A small image captioner, trained from scratch: encoder depths [2, 2, 3, 2].
Rows from block 2 of the image encoder, named by matrix and row number. Each number is 128 + 32 x the weight over its row's rms, rounded and kept within 0 to 255. All counts start at 0. Numbers have three digits each. After the name is the row's rms in percent of the matrix's.
# short1: shortcut pointwise conv (encoder.blocks.2.short.1.weight, 288x192x1x1), inputs 144-191
short1.14 107:173177153104094112138215146190092197174118223078119110125136082122125141143097161130166124136111121116117156081162123113181164085108098129126132
short1.15 098:116141100127095214135071106115134140153164159104151121124100109083161175116108183100144056146196098067105144146120126144131138150101191102096067
short1.16 099:169140089142135158145137142111077100095118089139088133137123122144122097112120078127124091098136158146137095130117130185145168189152131146180128
short1.17 094:165102161093076083130167131143150134148155125137123129126163164117201139070113134135149133151099120099108098154121173211110116093068080091185110
short1.18 098:149188111051059130062104144154146120143072064090170129170143167099101104176113113192114097126108117129162162084175117167113143090116105095123144
short1.19 108:194139157173093162121133099104134164121177117131081126118079129102125133082108055115065102179110161148132123163089146125124132145062118112170145
short1.20 105:111191143163137117144102104155088137099142210201151128167130139141078103102182094111158164135141082151123066160106093133066089083107192098093178
short1.21 096:088098107133108118134140103131122131080190149120161165150171124144116112160171139128141123109094137132128131144154153193139109122197135098132140
short1.22 096:092138103140160067129134158122137152139103128117142102096126125120109173130156152090175093138226136085114140140119156111150123074092202109135163
short1.23 096:116172149096137105114160151108119086107075198128130136152164165126172074133133093109201116087081074116145084087139127098056090185152151121169138
short1.24 100:203138070100125094133126124149129125155137101182141142134204122120137084150147084144115186139191066112129139162114104139174145138105148086169096
short1.25 093:160074164134095113101113091124135103075161137146128089124168186128105120163154114087119101126090113084114127105142111140069149068076104120163151
short1.26 108:156141127145131096108174129113117122103128100155156168195168120106125068129120120190110098094164112162077144133102104159152142102124139154137187
short1.27 110:153175074152141159094134084120145169150161140082123152127170189138106155115133164059093146146128103152108203126099158183062164110164101154064056
short1.28 083:146175142195184140115135142198091136125114116110092111158100100169111083120124095114133113146103137132118095087134164177081124122148156137095107
short1.29 095:098110147209107160150154137111119123128132120148152187169134128156100033088150081169122128121121100073117083099124212140062160088169109096093133
short1.30 098:162122156175112173130137098080166055070115105103126166105119118131133125086169110116124105105101125062106104122144116125118120087100105107185160
short1.31 091:157142139094111120146090241129170150141125090141073117137109124151124144099136141119122096161181121094072081152113147100069176132078130159088097
short1.32 108:134121127175104129105139178152080084082152131098156095130177134127126118138073106118124106126056154143169063111103076117119143113093096141121109
short1.33 093:081113091122120183147119077134106096137170113173042141134096053066141094118124113156141217165084173123119125141149101146085136148096126115040096
short1.34 098:159148182109073168101201071182114114113145111172113115138131107103073089120155069173140139176124085144185118143129082148155140126101120101158132
short1.35 103:125098133139173138159128173101118122108170098121158138109106093078138102099141211138091121185133124186090101132153126115128101105149166108137118
short1.36 101:181134161110130146100107136148127125143133122193120147134155200097122129083129116102134131158109087149119136164150116142124141118105191089129076
short1.37 117:107120111140158136146109186130112152152169107099103113106186126113118127183102200101133093113128087110182160131154148074208058152095183132132092
short1.38 103:097120138170146162103137151137104222066157084123079139184145174152153093116108174127149147181118123140074124096089158144130116165159148205133086
short1.39 099:094122113170099130054139139185154140161155127084069119112089068098125110103151099169166122077080110129080107112161081143182144050131122089121140
short1.40 081:115165131153111070079125087133160101084188120072133137059121108065087112159189181105108168129109128098146021113136168106105169058104088071124087
short1.41 107:136191095165114146119195141107109144083162133133144133186157128117148067139129187162182088131107102080076139056099146098148112149131117156129143
short1.42 121:074143139106104113163134105147140067141100112100125079130118067092146127094172152171119160151133109130140121198128123153162172141101107152106113
short1.43 107:143147092149100115125152194081122123138094121143129158147117050127124118097143130086135131099166086110106162144113211172132101152122059117122113
short1.44 097:120090133147149191091141122143069172164095089117157109104182172144155146122093127162134112176184087139159068132185120117118084091104101164073112
short1.45 096:140167129124126153183036149176115141120131140131096118108107066094120125140137118166129044088128110142112084167119090145169102133095147132167074
short1.46 102:135155081097121201114049164155075046115128108138176128138113103104094116178111156132078133146143119096149160157123108039140142101176169138155123
short1.47 106:171094190135126104100137131100143126144176135156134146126119159133127161129142081136149083082122165085158110192106112167161125059139141101112165
short1.48 104:095163118165137087112150124112142117127162121175168135109099127128100120128106168107083150157141111120137134114129173112119153130121109134131073
short1.49 100:101138160152099126170138130094113092111169171130180119159157076122106127114099160157119104165180165185121172123057119120096131120045079124132093
short1.50 104:189139083093123080143125145129126089128092188132099139165152098100114134166162121109063128129192115102100173200117111099194143155071112144137122
short1.51 112:093096063137121190123142115100089133111099145090075167138165097136126125132139133126165164141134155093085120160076174122153134089115102171154090
short1.52 106:128155085111103196137112118131115153133182053226122143076109110105146080176125078139190114126098172149148135057100104139165160110142142125168107
short1.53 083:165073097116139129086141146140108100180127110152089172140131026128132156136109151162131114168141120170152155139127172069100120201153139079203180
short1.54 107:114146058153168102122115123125162139125143133124140160119148104065138120156172096161125180145162112170102151158128126130083132164164088097193098
short1.55 112:121152126147138188107133134144156154170110117124104123167141169156119165096129081035097154121184130091109105131134110115050099139107140207081148
short1.56 097:177151088133130137129139131116111151128158059065153151123139119166137122126162108143136111131126135086084146137168131101150134079130108144135139
short1.57 080:088152147110133137129125132133129088103082120186148098105142120125165135093127166158161097146082162136150083114152116085134144096087085176166121
short1.58 091:079163115118131093166142163099165159170152085148105140184117064121183159146126154131127092168067151143186095067146146120132116145103133190166080
short1.59 105:080113113107148092121145125187131128207175073096180143109101132088117098090131111126152104131142133118155136105144136154110130159069109089127083
short1.60 095:123148066191117148122100096090125142163076084082163159068164137095170141116178167118122192108139165095137151151122166158160119138123088170136134
short1.61 098:138103133087125125102164091150165103122144123121116105114094118113157148184183137131117179098116122084085173171158120141119144178096116107122116
short1.62 093:143171143141134167088093129100093115087151122110150108123074138083119126151104171158083104064155115170157129096107154108121115120140141119064115
short1.63 109:099138159168167118135153124099139124140123085104132116114154086108145098171094153136138139094103119145150158151140129140091165169122137131094152
short1.64 099:094101166127108135059106110126160165173139139098090163125121095128133103156143107122155148112072085124107135132201138155132098147133150163091171
short1.65 092:144128161160161184133130133104127150176158129088104153196116157111149098167132124151138147132149108127126131119162074138122159133083080149118074
short1.66 104:149138141105129126132110078156166162159151117170167139141112137081144127140115085159176124158133070140141099150186151107156074114089162128152127
short1.67 091:112110145097167114086137111161104157087123142130091123087129144205132120139072114104145148101103140165134159134100120179115120153129138105137127
short1.68 107:160155133158139132097116106153086120094150198113118127170083112126122164063204102125154120142081129174105160102132128177108122102077037145156180
short1.69 111:149058112077096064080119134144132086125136117134148056193122073122155111147142128184126124102194094134153087130174124108110166118114132141045133
short1.70 104:107162101139144138111109111147098161098102135177073178153177091127099116112086133072158185054146141087077123170103117081137167117130086155071159
short1.71 105:111122091111106134163120142153126142152128122123099079112160096145115141134129168117170157102201042129090085196123150122193066130107181107127156
short1.72 095:113178113074132119090108129137148102139125095164122137109143163150160107137111158132112124093066160150118134087141138154103223072135174067146155
short1.73 106:169117175094138158111102139090153131162112135152103124112118145124124145083121072101136096052170147206133114121066127124074153149127140097139091
short1.74 101:102137130121160092101091157113150119149096154100104041183118115161135161188186093117164114171145134146114098124112091121115146175139226117161118
short1.75 098:141161125102218156116139113130110134134072072123114090088154128100171122157174082120133140169104099148099125110128163171089120091176142112139129
short1.76 107:126111079099179156170143113107098091118140097194085161112094167121125114146075133137131166113174125083107124157105121109130180075091127149155144
short1.77 096:138125156186111155105133087134172102079092118147059107157119135105133122128118147119102172167113101118139101101112158090117192152173126150075141
short1.78 093:147117128119147161177126087195161133170187170171120096138122152136155116159121186134160131100114077180114129102119124108135103110107098107068114
short1.79 094:120109090109120097118195170085142133130150185185130110139137131132118118135114140144128097130072190111124133121038127164086130093082109135120110
short1.80 110:124134091088092140071110113154161128212105137159136108114131100080166079105148069111109041137156153096099157142140111085097124122115046164071094
short1.81 096:208119067137096079188119080147055070163150114105155101088079143122087118158139153173058103219133061153166176133186093186122114100153102110174124
short1.82 110:128112117133115150132113117064142147118174096068075117151089142135109130144175122135119114105161133082142130167131128068122141062110091116072224
short1.83 099:147116101154160127092120127182137066102147175087136159113137136105094087128063078140158071138152061195153082065155096112131140129184098198149119
short1.84 098:133133096107125120106165108129148133138163122135141111134128099157115110154111154136091151142119088136075105096074117132105100127128147164120165
short1.85 084:105085083123120139130159096081080118101173098162167101103108121097174154137116172181091163161164127077142090121120117126133131080130060130065064
short1.86 111:066137179135182149126091158149141021128111106103110050117118086163142126109142059218125138134063162125149114130158108159143120114101153050188198
short1.87 096:198145098138169151135104099126083158105156075086135146118055137139113069138124126074073147187117080151146082101148160113104146091129107078139143
short1.88 101:140126137115084126103097123140123085112130114164172123095090142116150097148111087158139077111146158154090114141129091180116138086151105108106152
short1.89 112:151129120163139118141155144081121129132139105185105122145158124082124111119169132158108125146105157115086074128136139080154104139159142158087153
short1.90 097:152187147150108146124126093156142126126132167110140087123094161131093115110130136089183092100099132127134149161122098156182160034177102133064181
short1.91 107:166094127083105144144102167108098104081133172144140141135122105151129158137101124117095192139151124177073164125164056109133163075120094141097124
short1.92 099:164181110108150106141155124125096175110178117077137086126125171137143136135118131117141160099139221143108144156136121159127167061119163101078104
short1.93 097:063087135155120106124143134136150061127141152111167105049153101075094119055164132135125087205140135132111152061142071169152121096124129108110133
short1.94 084:082133168168084143146163120108101145149150074122182092074083110146167104188079119123119138136118083105211098180121163169157107104167132196044169
short1.95 103:141126126136134151070138151143090208166074091130136120168153146097093131142160172104084136156060126121091118109088151111049200161147094133153139
short1.96 106:127159149133099148207109142107107106115155198154140178107157072114106093131138203107092117154153117097142156079121089109140073099097113176207096
short1.97 096:131090081090122157104160149142064108125114090058122126216134059145105101144074123125130139112126158131165150144102080143128120164085157115093079
short1.98 110:155127156162149149115165112090067196118091136076065179154135109180129131155148106132109045105128091147127163091086103111102128099182128127130073
short1.99 093:150144180096128142123120114131134155166171122162120066142138122146132093107120082136074156122089159182087146146157140114106129171091156096090094
short1.100 084:114207150086151127155165148117083116161135054109109166139134100148123127110075210104154078130167131163142111125116161070144136111137086164074087
short1.101 099:105088063183156140095105128099125114122140126137174137017179083138170133168178139135115110124115142141112188120150074115156157138109120089124096
short1.102 090:164157116153113130143143125140125131176104118083092157143187157117135111173136117158133103113129155147114067086109106079122116123112142134160161
short1.103 086:069164143138136151128134059121075119127083112136092154105075156134124123128160094219154102154112161096178147118140119117060134130121076154102102
short1.104 107:150167108100122141153150124185142124116139127155160098162155108163125145172107163169125156178191179143143119120093163121182183101065128107137143
short1.105 086:150160159156159092151125040132099082173090105155120105161099083066118174125112138098109142128145250111125096148131102162151156172141087182133073
short1.106 113:086126145075112164151125108150122103093090122155097089117155098121088200103190114108096110093138126124114101096135053038071088108103098138120137
short1.107 102:102134105147115103176140166151144102133152145142122116147131143142097146126198144140118114181178105138146124100127128144083077088116159089158157
short1.108 081:137120128135089156070128175108128124114084108145104157109100098084122121089107115180148155142169142138193193131149175178062129142170125168131095
short1.109 104:082141121163059139114150081089169084134191100136109139181104105118146086129091108112108069114085106093130098189171099134168096148093115137095106
short1.110 093:149185135088132156115136178149105166068142169141111179115154094097110078109109129159137100120150148122076138113097130094152115106097114160113186
short1.111 086:166118136206136156162099108163121088139164123109019105123148119130141139109215132140103140209175148195131170136128078115074153068114106118114130
short1.112 107:124085096092113166123086101110111163110181094140133160090192145084108119127102138119105187107125110135091190089120059070097107112139140153117154
short1.113 103:111105103101132132112110095120180125152160109100106113100094114098174149133158109139151120076128069100191156151145129125086130131144078112160173
short1.114 099:119152206119208111084134116123107133144127214117161049176153111134179093143139079162155149156104119118123087171174166156155149123130114134105155
short1.115 088:107086106167145149129162104085121127129118111089114108119100201073168137170129146075097172095071126121143106163196175072105170115105066182110121
short1.116 106:117124066110119119140134073140141104075151166113133074211148142117138117145121093157103097142138108106091060086126082079131169106145139072144122
short1.117 093:073167113092144175161114145168094121143132129124097173157143142125102119066119125153153062094118119130165127152120115117170096073117117126074094
short1.118 106:167121115155079137162145152157094096117122135084171068072126130102140127154149135134135068146153087162113146176112103073173087158069098116163219
short1.119 096:104135111174088101134113160138164198167114185163118102098071140113146155150152131064130146174195168113050128099124139093081126094138116110122130
short1.120 111:136136131169174130120065135155132087177154163157141075096102194150103139155139155081111084163181132124153111187150116114183125091113139108083135
short1.121 102:175096138152131146135170118056142098171161139111139085125145091084110046159116117164119121111137146147158123116153144093159158112116138090147139
short1.122 099:143102119064102107134131165133079086157133135132153119098132139221061144109124111120121138156109138140148125087127105131071140105140117123135155
short1.123 092:182137149096072055116136111170158116139147097137105156089144040090157097139060076141117159205134128094157147082118102129128128112124122123106166
short1.124 105:113160158180060086086086090144157110167154183117091171150118109115154169126148102118138147169087151094089099141126124112084163099155077139107142
short1.125 100:126111121114153131146041136087147176199114133173133128084051103123121122127150172174087081096129180182152120192166127134131151091103104107115144
short1.126 105:119162111139141116154174106199118112150124073127174142124140185116162133143106134113109097155114199145144114136077188125066106114095147136183144
short1.127 095:165173099137075159046128146174157134171152093134154108104091090140161116201141125124100100149115118108107115113086150184148128149125137146142101
short1.128 104:155157080133125123152128124127100095151055182136131090176120090107094126180134178141070053119091099115080105084107098106133121081106101167114121
short1.129 091:117119118127101072144056184102116136132116157135117078120118114134116126078102138097155166124168100146133191107122121163145146160185139096153121
short1.130 093:156148190110186110141150081142147119107140111141143101111138170162168123100102088131138166161175179136120155160148140166149042107137126146124127
short1.131 102:134133108109124136130115091090147078126110111147174133147136163132149121144120176116075110103134144179159129108108122156122082074175182124059095
short1.132 106:169134158075135068118077122162131178109122144189094137157140148116202116149148113035101162103193130160093145134138171164139099122146145098143156
short1.133 104:177090122135119073089166045146137188152134117138071086200129138095138119115153087170100154115139164108151083138154175130116156119093145114068176
short1.134 105:179086110078103126158083060183119115137122136086125136091095125071126127082107133128139164168087078198138110075130150169074157115174137152113144
short1.135 100:120111101132159107084104125120146161035091081125154133084103146134105133136085144136177104109123168155128113097107146084175177107071187165126131
short1.136 098:101083137130094155108163103127089093158070104092149090126217157098145147156141093125129091165085143086109132175088106096154075074100139085081096
short1.137 091:129149113104140142179141164147132125152112122100068107093146106108149055145112143105154101166095128173129128070140091150106117119146128167118131
short1.138 113:138127110120124103099098095139099101113129014153153143143156144149118130086103159113097141143145091111169175077168149178181101131125152151119141
short1.139 104:189166083135140131091132124099096054107127153053103120121087166145135154175065104147069144136164159159192114137134122121074105140105145163145102
short1.140 111:066125123150069074102124122148064075123139092134115137134157122116145133129165125143057134128073145122127100123160107167128159106148167109141151
short1.141 086:152131166187147100161080166092140123087109165135074120105173145113152128205079158170121084113136080096103096081082166135110170135117088149127139
short1.142 092:090117162131105107093077156138161096093195159144085162179043089121129138144093089065099125128093159131143165172112121185120118083141153159120190
short1.143 097:069117122138145234098098153119135157155144123149147106112175146117167156127100099168171073086087114130163146159098177136151122097142092134122115
short1.144 093:163100144099130123146122154097114064118133117170089109169109157107133129099119106107164154108093083070098101137141112087151138121114139134094111
short1.145 113:160114115131100110064144169165131133130138087145146108150119102113092054098155190153126098139160138137145153099105174165123103111070169116110187
short1.146 103:102198133141062137158151124132165153117090149132125237145155125074171125165138144156093144171187133111103122145105116082116162138113111187080077
short1.147 087:115164131127118142139095105162141125097164117101183142108151143085130164121111189154159110132101104089118139113121132073115170088071074148116168
short1.148 118:142145141076118134133093145169104105144134093145148134148095108108089131161189116113073082143134127184150158185112129174134121117076085106220142
short1.149 095:134143125159184138087178152112152156101096083128100157143134168125145120141173134101132116121112163170162174110127111101134091138142096173108135
short1.150 107:117150168106120063144123161149135131192145117136139103158150095151140136170131103108138131110209105106088149125131124131138113177091110049145086
short1.151 106:171121126064152057112094101176056056101148142144109166141163065118079099108105116145071152116097099136152185139145176175105150122109081039095084
short1.152 090:103091109120114096105136198117162112129118119163117138086098121086075135095109162128106174137120111124121150120160133104084129126090153114166110
short1.153 105:125145106090107186139109119155097119121164179101110053194140122113108122122114095141103146109131129147114160159126145088227119088166144058138121
short1.154 095:112139090156155063136129177102120129127076105158117130100145134163132100115153160160098097127101097135115092129135095166177206120103042192083143
short1.155 097:144120198180078132151103127193105145149157147131142142125056062128143113139174140100086139117108196179136141135127168117084154113138116112144066
short1.156 099:116131081150115140081138136124126139079141119163119112150095040168135093152084147116145143165071173152109102123113067162184161134130134144102134
short1.157 107:124142094103091074117065092155085128167165149138093109123153100100156097164086156180121090178108182182151080124169181170120152105116162176170162
short1.158 108:084125081096150104095154129189154147096103116135134108133148110139163122190131102110222181137141108074115129102166091075121115160099095134121101
short1.159 111:151133099134142178102114107120170115137136129142179141152153138122159121137154081108141137224053169124169151093150113141138108122119115071118113
short1.160 095:129072106141138070193150131141097116120213113145173072100107088158099124132117190087143087142140136131132188168129078083175120133084089164187122
short1.161 101:133132104117070110082095154125143105162112167126110124116120118091103095092141108177126120121097173087172063109087097105115147074104165154105141
short1.162 103:153162159055113097128112100081127077080136171164141130156142120116119160153161125115120151089101142103122130086095114132100178111143080133145153
short1.163 099:163127139170131138149120097051143128110144144146105089151106097099068110103136109047108157190055100146140197116135072113122085124129145150123166
short1.164 095:149067150130104149169193101148136152075078150144124128120122088111144118136110123121136045110160145115132126162124124101134106153133164139079087
short1.165 083:099152099141151146168149215133139137076158077109173131112091111138132165135139128134114160101085141103107097080067126159113094094056122157121201
short1.166 107:157119112107161148124173119087147178136104093112136117131091146143189120132123085122083133089122145217088081176121159065127152171094136123160121
short1.167 108:175125101117136110146115131132128098115149170090082170127152147126175110092140094159112108151140111146174148161111155135082075190075079141139055
short1.168 101:168139097129182141112124142109135132060189078181094107098187159189102142143109122123134152178100113073126113143121122115127160107078123114199148
short1.169 092:112132119104107082138089105126126093115146202074095119128087107141149091156123097143161091088164155109100066102089153079111153169126106128090075
short1.170 085:102087090142101114128143130105086157174157068119075119077123081155101155128076148208100160093185091133113143147158150159125115122174161163123156
short1.171 109:122132119165128200124165124138171098129116155077082201189140130168146094150095131180166101120106157153179144128157126117112137154087103124105126
short1.172 097:102146084094144167077194127134152143129084116167057125149140059092134168094177116138180130119084098046136131098192095166066139132131152127085123
short1.173 096:160156076125145124093112110135103218137119145101162116100160098080137135205153171143137061088113057127121107099134086139161147105081085168120151
short1.174 110:177095133079168107115146095086129106141123124086148178162105101037128133089121131129122086126084098142182133140158123118123105099113119182114153
short1.175 103:091123143106096081139173150093170172115148128146169123092111069111135080110132108131177088198135127134116097166153063119090109064112135086141135
short1.176 086:115161112139037071129129114144156120105088104128106074077184091077138144098122096117099118105095073109152124154077156117124121169149135164094147
short1.177 096:129084110157131128075172131126132064124122194095084162172110159120120146162173078163169127098145127060137143036071171107075138122123204158092067
short1.178 096:185089112099102104173166191144115146138143154125146104125130075178160152149118094147053157126108131071159143082132100142104121121121097093120130
short1.179 083:130164102069098145080114171131116222154171132109191149093110045093086120102133150176120140082119146127109142155142164093150161165119165168138111
short1.180 096:187121120121123107072134117144163100132099102112151120157125116127158148128086087143098154171123163178111077186172161155130154161094109164119131
short1.181 094:121104149135175071091182116105102144141116163125164104138189106170132128116141088169164121150123114117113119164128149102200145188061163114074110
short1.182 105:138112156091103168171111134139179111179075120109133116178087129128129120082092099102095046185156099158161097157188065122111100127107087108161125
short1.183 100:165152106117136115180124096094144117086154142111098183058136126077154079161112082118184200169135111179199117110147153113108092115157115148136191
short1.184 095:079085134103144110036160121142138145151121097137177116141088126156140129094109150129149076131147142083116083159093163113105157076064162128140147
short1.185 095:152103122098103119239163169126080072093126110162161092106167086071149099165134104154146148161151139119112113110125139047131138125155164107140072
short1.186 103:145088088140127113183104130104151111119169134106129085159146118123156113063173143140086150065131133106107108142105133126104077120063178118106083
short1.187 095:059115139156059126158138121165104149092166161107109119034123160146128108088170168161122133089117091102205143158087113132071145101128096159140215
short1.188 094:132143145106084179147111120136102127105158085064083137125109145143175118138118090164111132101127076103125124096096138234084106088164118138081113
short1.189 103:132137103146096161093041130175118140108173111058118090168143157113123148107099123106111134138146089133142098112175106103159139058202170125160114
short1.190 119:113086165139140115042092123146090135121129122161110121140139150146152130143090185120122140117088105255080137111106168099149165142176127130159067
short1.191 111:162105112143162162151079115104143148142116132178080131142144100149132116088050123150083101097187154101097021142095122054135154117101163132107168
short1.192 089:198172089146189090129164128123141154121111141114158081109103155143133114105141134119164133102154183144099164174102107088144145146097127140104116
short1.193 082:116083107072130107143063125142144094110127090108206205104133154134133087177109120135086146157082150110171102178173166165103115118159141115106056
short1.194 100:209102088123149129111125143163141118085086171120147131134133178133115112132158122153169101140147166147110121148186131109150091101101163170153139
short1.195 098:096129115108134107101149119129067108138104189114052068159085135092136066190157048145126135131134109116155124161143109166103125114100144104100181
short1.196 098:197112123070113167149091139156167117115135131102180075183142127155104153115073127128174143174144125173197144141121150113105085103084117079195136
short1.197 095:085134131044116189132153125148116140091064091110160132106184132097086109157161066156117156113110148138078149138136099154098069124105064143127132
short1.198 088:065145065123111114100090130121122123122100125123140103164157125158107163146145123095087077110111127157109135098117115112094140114160107123137117
short1.199 084:083196087105173144110097153135170125092112094143158050133118147071076162211080198156059041087153137138143121180132116126186128144134091148130148
short1.200 102:117095108153154183125206106130164104149156093074135104118136131157142113139103130097094056082130137151150159164084163147139123146063075112116167
short1.201 079:116117099189137111138107138135081094144082112101148130063155144109107169094099139160066164161143132128130134091169109089109052153154109115120100
short1.202 102:163075091119117161085133156143176120115154158101152094094153156104082130171150087102147161109108082188154102045140125106117131149132177093149144
short1.203 098:090098086118115136124129101160153067133000145111113164117171078139162123083109053104137084110172147155165116089142137102134106126163139089118129
short1.204 111:116154108125116128103076110098150088089083139094127144171123097132138051138118189135127177097106084114142143108124208170155129167164117159109157
short1.205 110:111100156163115207108147145117121202141152083065049105108108150136129130153157133103107103075131122128160127146101149120113111147157082174147100
short1.206 101:167116079083150062121205124116150125115115122100152176109220055162120064135135106156127123155075113127129116154171118081133175129135115138157200
short1.207 099:072129110181151160116169189124206133150157064132078111191114080132095131098165133129120114154106153077146134145088122104141112129139149090127169
short1.208 101:191168227151108175082169127160121187142096117131126078131137148062167090109133142195096118098098115128135120088091092085155119133112135175125097
short1.209 121:141104135131109044113078164163174119166123106124129129175145110097082122152106141095123116180150116096133130157075125118147108118164100143151098
short1.210 100:166076110139149111226104108161121141163156163158173116135143131126147154111092108143139061187109124147095050124201149138166112097127087117153131
short1.211 108:103115182088132087089141112185129139093131111116148075134125118143194170185147090142100126158123134137071159097164170096093167143110124069140108
short1.212 100:154122138093158138092112155088162162111138136144096136085172150175180130167140157066134159130159127220104155166118094097137147117118118141055173
short1.213 107:131162143145106028079090154159112086108151115114134164158125193146156139160092152139124121142176093039176104129103142140140126198102093112180103
short1.214 095:137099150189131147178114114110142042068113165128104136136117076138131133148123065106134104183081110141099121158151157157103107145106104108119143
short1.215 108:171130092134128173104086127137092198120080143136133099176131127103169131111120134125182121065094148087130089115053114099107169124158158125093133
short1.216 084:157088137228122080110159110151130160183100065156110140106098111125094165084158149108117125101129138123141127125136135126092123158099118136097169
short1.217 106:100144105152140131136158090147047146173107122115123146139159156176108135120167105134144094126109137137130120171101139133106133214177171098126140
short1.218 094:123115132150096138072121149130120118120150131156161086123130079081157147113157083163170122150094097135152122144122138092078072082112086153135113
short1.219 097:127074118146144110118134126119152125099092136092210124141180096130086087130200165156114177165110148082127076080085133182142155128087135191072112
short1.220 097:151075164182165098125093097149093191082140172117193133046197085137173105101171140106143095136083138103126144093158113118115119138085161136081090
short1.221 098:154188143135134148070202127154154097122133095110109096165108128190152129184096172113195137130170107194120137129135163068153157105121116117124117
short1.222 099:138047109144143148195113133103140159116133122106136142117123133113098117089178196178087130101182115108079109131126147165126096086139162114108147
short1.223 105:117149140070093147113090122126113181153103159078160135083135092121096167134109143085159074119137112159127079089120095094147104092157112214111095
short1.224 090:164174144115142082103047089160117125152087117179182090064153123135113113106153154113133188144113142166113083089115105115133126148087099112132107
short1.225 100:076156062122143114173169109087155192111075105081127139101127124140108134139106183149140101134123142153136118158114135093136173107128151103170112
short1.226 098:154141085107132123130120153151149061174106128125141041125152098179112104109121111094106125168119112128112148149163116144141105074137102132099121
short1.227 091:139168142148128105155156137141100150145074102149138161123145100134140113132172148109125109095125135186097206119209075074135129109097105125125138
short1.228 094:124198115139118131087130116099161158111191135151184137094177141067171164109121151138137106104147131114109122127134170152121112176098134112114112
short1.229 095:110112122094139078104169116146087096131081113116150123165096126146144094061145092139111131083163165159175109130114160105079103120101159130128115
short1.230 097:135103093115212162087134110186147110087126121076161126229115131108179096200078136075103122109144125128127148160188122097091161131141141158085161
short1.231 105:099070150202117098142150161135180147141099131144119112104109130140120140153145126073147066148157144144180138171087121084111122134082114138089176
short1.232 096:094079149139077148143111126130134108094179154143106112150076097051086139169128199125096141121124089122155133157164140091101147127119106091113141
short1.233 104:138052128144084136108145111124153154098116105195156159131179078090099152149141115119109102201102110113150098128126113090135072112106079132137083
short1.234 080:106126146120090153157114134111090078068187119093130137116095113127154121093105167131081140182200090175157163122144110109145094122140140112140118
short1.235 100:067091127143129056120077149150138121135116148148112082153146000114178123165106164148086091135138156172116111113212103147157171085053150162113168
short1.236 104:159116121116075125107130128152164080153111126171154123156100159135122095169138128056094127152148104145135163153121093135142052079088099145089137
short1.237 090:130141109140116134148142110187093158115116137142107188136105085097122137120137108129131170180156080128154157072155132117065162139120123088137164
short1.238 102:178121081104140168118144092104129151159168069106155140077122074115115140082147226096119093153168155108130061164155104143102102126151183165044104
short1.239 098:087126130121144128153109092139112209095137110169151160143120147160159140114135157101134162061104152094150143103144105104100069109132180125110106
short1.240 091:146123159135181102141155188121124120129171097107110168131088141129115164091047126174165143182086166115111164121152126086099154121234126098155140
short1.241 105:131147098071188100073169081093065151164091173148129132131088088150100111164111071165118106104145161127146120158093135111107127120104128136091115
short1.242 098:120082067137088124177119129139081113095130108071100147121211152165220053152125055145159102090150133113188082137137150018141150124135164086186164
short1.243 106:098157159158126130113112150164130146114107135214090151130127117107094118137192111147142054101132099150142153090121110067128122143153122177082175
short1.244 097:155112145105087124183128087137124114109112139200086172097133122151091120157116127195147112164102089144153156070145094090165171127111037149123107
short1.245 100:143139100143105157135191102130135127136115091164105110209105115132117113093155133047158069131124090094087111130048159096100157106141113160149198
short1.246 099:137122115124151161111103155099086187152138117166125083143126113143172144066143109150066165134121140135133087137156139122105124136137153127137106
short1.247 094:159144119050083099098111120132121153123151123124180080118129132133106164099076113086169129125108106128173147079162091081142105146142155138099072
short1.248 105:155175116128143188182154144121096115144105145079167133135057130120072140155113121131117129133117114124117137111059143125173096086125083130107106
short1.249 104:179154138181136120139149149146126083113088127141119149147124075149135107163129155231123138081142088105154135130141140095162159084155150148146176
short1.250 093:164130124120061142114144190141152223156143125130170198099131186143136154120165170107151054145108114099127143094135124168101147149174072120121119
short1.251 084:065095118111125113153098130094174131139152099187095116135060154103142077081100050165161185147136108172127107099113060116133082118086121102151076
short1.252 106:099146085133124135096139096161086127138128127130149091195122136184156085191132195136099135099145149113081162175145174106171173186091115163123141
short1.253 108:151132175155089112120136191175085198114102089116123112144114168141159094181110125130146105107168113100100122064149100243086086138119140097135134
short1.254 101:060074146069122164134138133137116141086099109137128181118133039068078145115185151147183156122166059137120147080126119159139118069133113138117152
short1.255 103:152105121151135167172186114204145159085093159057121113154078150103110155129098151164079152176129128161153119166127095090114113128140094171179073
short1.256 099:102122181156141108080138109172070101124080179192160239146121120091167113140131146131110214168122117130084152141111195169143139145151094183086153
short1.257 089:130137124137115183160099118108161131114130160171127130097131075063157161131109108157087140111136155103117085198195132139105140166155122157136140
short1.258 106:103135072139115091166148179111097129122140135121132161079104077092184151172088113079109118104136164139185152143095149127153115136132078155155084
short1.259 105:145187078192104105142101116127157107127130128132094154115143114142062122157111140132178161113121123139147131126115127128102155106103107143102131
short1.260 110:116155101122116174065143174154100164107063096136160138154126117149122118154110152159119099085099106135072118127106139130187135091134148101129088
short1.261 109:134123165104088157128140109169196131170153163161107113157158123130149124129108182110101143096146094102099149161150131128132173066146066114111125
short1.262 103:037165120148163081164166119108118123105127110171156164142163170114151158145120120152122116094152170125100101139193118181122123143100120066136145